A small image classifier, trained from scratch.
Model: 32-pixel images, arch gmlp, norm rmsnorm, patch size [2, 2], layers 8, width 192.
Training: 13500 steps, batches of 128.
Data: trained on pixel-art sprites of 400 made-up characters on tiled backdrops, 197500 training examples, 8.7 epochs.
Rows from block 5, named by matrix and row number. Rows with one number belong to one neuron. Each number is 128 + 32 x the weight over its row's rms, rounded and kept within 0 to 255. All counts start at 0. Numbers have three digits each. After the name is the row's rms in percent of the matrix's.
# u: gMLP up (value half) (model.blocks.5.mixer.u.weight, 576x192), inputs 128-191
# v: gMLP up (gate half) (model.blocks.5.mixer.v.weight, 576x192), inputs 128-191
# out: gMLP down (model.blocks.5.mixer.out.weight, 192x576, transposed), outputs 128-191
u.552 090:074151184159059178087186108082122100111163083128112164092123121142210109074116104136109140073138101139153120085106141150131121173124157163114158136119136161139151123085119133150096058074090101
v.552 104:142146132132040084139135133137155108100169123080159148164083184100107163126087068143088117090137105117150095142143157074093165066092081144108123100124178153094086069071140121218146142186162114
out.552 076:085123110102094167118138101080119109124134038100107207133112078131127113115142097099067143110083160104138092074057134126182072159110126120065091119136125123165086160086184089110142116158194073
u.553 064:031144139116093105164118127130098145105145101066067156140082118118119148139100106065100098103085128091151101150154213144190170149106111167093113149109129120107133069069134090156149143182152115
v.553 120:146121148067062094155153122020158137114112089101103134081132108146179153116143112169155133072125129117159116068081096161090140125130083119096047137118105118182148136143139148113094134119106158
out.553 118:134121103117082181071096125024160093154134150153122085114121064146104148127188118167152111095169091164179142088102121135130182181184167109116062159181129114146133119157109122104201160110131084
u.554 093:148105132121081176168141107170138151108120142109124144177144179077096164117127175103122172150110136170101157124127155099134082093062095108084151161079134071065097167163177108150140141144120107
v.554 094:136136120115141124174086134168125143144144178075122106109112121169106111124154136110139186157089134173135163154139137180113141146087108101098133155055108112108145131142133082155091095138113085
out.554 098:104167123121064099145156162129120158075130084106137181099135183124175148133112109132112087114175090101114115120141129079087095114179096100163182106141136130115125146144220181122146132136123108
u.555 112:202134098158151156188153139165132192139101124178167080135175158145138132138110173166143083167175091143094163134106092089110131107147124124166146132144108183076102142157126177115102151118091149
v.555 118:053139124075107109150155087113156099137147116107105163125129084143099129094150132102121182066031169112118116111095149130145100179117148111125124149158189083135139102143157067123155141109150117
out.555 113:094182122092116104135123131132164085174157162115165125090155147138054155189177090069137097073096110149110134145109121127102145141140102081094183184140136081162100146176148095130115185184160108
u.556 113:070134136124087120159181091138059137116160145036107177120089140117109125149127149118121136123060130153165122144131109127082137150131098101091138155071140113140172125162147113129161123077123083
v.556 092:065143139101128124136104138103109081112133165093106174118128106092130100109154085083104132100104144119124047106092131176132120136123092148113112165126161164102092028099142085175085120103136115
out.556 098:196132107155207097151092180175151149194128104168160085106148166148089128126138128184158093109173070114109156112134123064106125104149099162191144112162166106119114139143096196094099141121152137
u.557 117:110157144136155170157077105137109189117141138137115134162090117138170118098133159129114162122120135070099115157074136180159087090096187142117140050123165165093083152136141057072094066137123164
v.557 103:169101169124103107082135123061145136056093140126138146115121125113122141153131119173133113082133132122177140081119082145096140086169099150097068113112123099148106109162151149166141115142114167
out.557 126:109073143142128135110138124132077100165170112150113158122097124115037162160148184126118101056096117153141097148154130087143184095153134191130180153129136075170176171158122125170139203114151140
u.558 080:053125144140106092112149138109153107139179100142101151155189145153175134111110135126126134120133183098128097099115129160177173156114189118143166160169186107119152128137114140160159129131089096
v.558 083:126169157127073078187147149121117159129132128060136155145095105093120089170130127137065154118111137159156150171096103134082055132113084096103129147149147092102122049089163118166137111168159077
out.558 068:146123152172124222207201089150096110140132118103163145145106144067132072208132159123117141087087089161099099166176136115120127151129086088123157125128090152139121084123117142093145186169175107
u.559 107:079115117151140103078137119114135135162136141124109121179164153130126170101128161161153186155116152148086104102146157097153152134123099168142153136084121150078167166148097144136095136096073055
v.559 112:115120187098080123148165086065131120076129114107109185115138130124144131141165070065103143038096149148153103078135110182133109149141096131099170166111087092186133129072096101147152083144160116
out.559 100:173130114119147133145113148162075112123099129119180079115098101163084075132111096085146095098145101100108190168122105148106113096121101122176096120150108151165127085102096109167138169129170173
u.560 121:117170138117116181184172106158109189032148122156144167137134133125161163074090129037105102147115103114117166138134170160158104084112139156062148121066126171085099175105145107131099063152117160
v.560 109:135094124090133146148113105103173129092095152148150116076124088142150049129114078115155133143153148192118119113068103055132122128159106149107065174067152135199103156119074123156070155119109144
out.560 116:104149189168147172150155099141082117158166049146076156169168139143132137149114171155159104140119126151120116133155163133112161128142081149111182123103120143071222162151137117155172158119113155
u.561 095:102105134133129159103145149109130126130115153103122125172178152106169161096169166164159196148119141179099085114141145081138154137114088152133091182098164101079160148174118146148103132107079070
v.561 072:106118161119090130125150070076097127096132121095144164147118081128141123141175080087059134080087109120152079089144114138104119121146090106129143140098094110203148107102079118132138087136131084
out.561 087:162125099150146110149115142181078136149131106126167082131079101140081080137095092106116100134133097119133165195136096137089105092117098085174107122157101159180120108115071110143175169153156134
u.562 085:138103182128053134102104129099100093102117138106109186132060098078150116180139116128080123058108133141167087134142152171119155079114137124126050117126109087166148080158130134132181093160140110
v.562 082:118096122146115097148116142150172098126132135058141114158032169116138117156176104148078107109157141125166113131166124089063150178079162064121111116137202072136123139096151099095133155177160085
out.562 093:084156148079079124140125123095135131092129094106088199102150144157159123135141063041085141119103174083116084105070139167168090150135138101059114126077099127162088112087165055141116094136178125
u.563 121:155079115154173111157114147120174130166146142112076108143141121144111121089178147200154238128121134114094134103115106116134131148109085095186157135140161109065125146183102142146109133127095096
v.563 099:111105124095092121159168128119162114109158121107144151148105106121127114073147152097133167077097163087126113137105131100137108163096122093100114144161234086124123097079185075129121136161196152
out.563 115:152147129071132089127127138182129113108162186124219103102155141111106150210116114073122089120126089176141096167153112140091196111140121109111135180153131108191143125128151139108098122210135164
u.564 050:096150115139096125164199091086131148155138087119069151136146065128149150108171097180109103142129143113101170070073147161097123109145102106150142164160175146077141089154073109135155149095105105
v.564 066:162134159127086135150121162068180145129101110118145127131143108128113161134147121154147131054079126073092101075127163133076162077129064101142151080120115161123086124136114132138113168140122092
out.564 050:132058127188154173141142108170155128091093088137132146124125101138143128159135160091109135119054204108095081126150092170234128135092096088106105126096133148193099111124117141076155136136106156
u.565 133:141143132123116132141121133120127156107075126039144157154146191110110116100106120099122239139120203163109152122110082112086073113091101104139165138088075097088088057123110063121147120096091114
v.565 105:151115122131127122178106110151124196063085160143184135170096147127153145142174115138149146121116123134137139152157190097106159118120077129137072162066123099083139091042120132147116140125145095
out.565 124:103126161155127117119125159142116174126150068150111158126123123130139132134124131146101125129145111144201135134126184140107116112172098129077158091095100121169171206175127113126179106158087098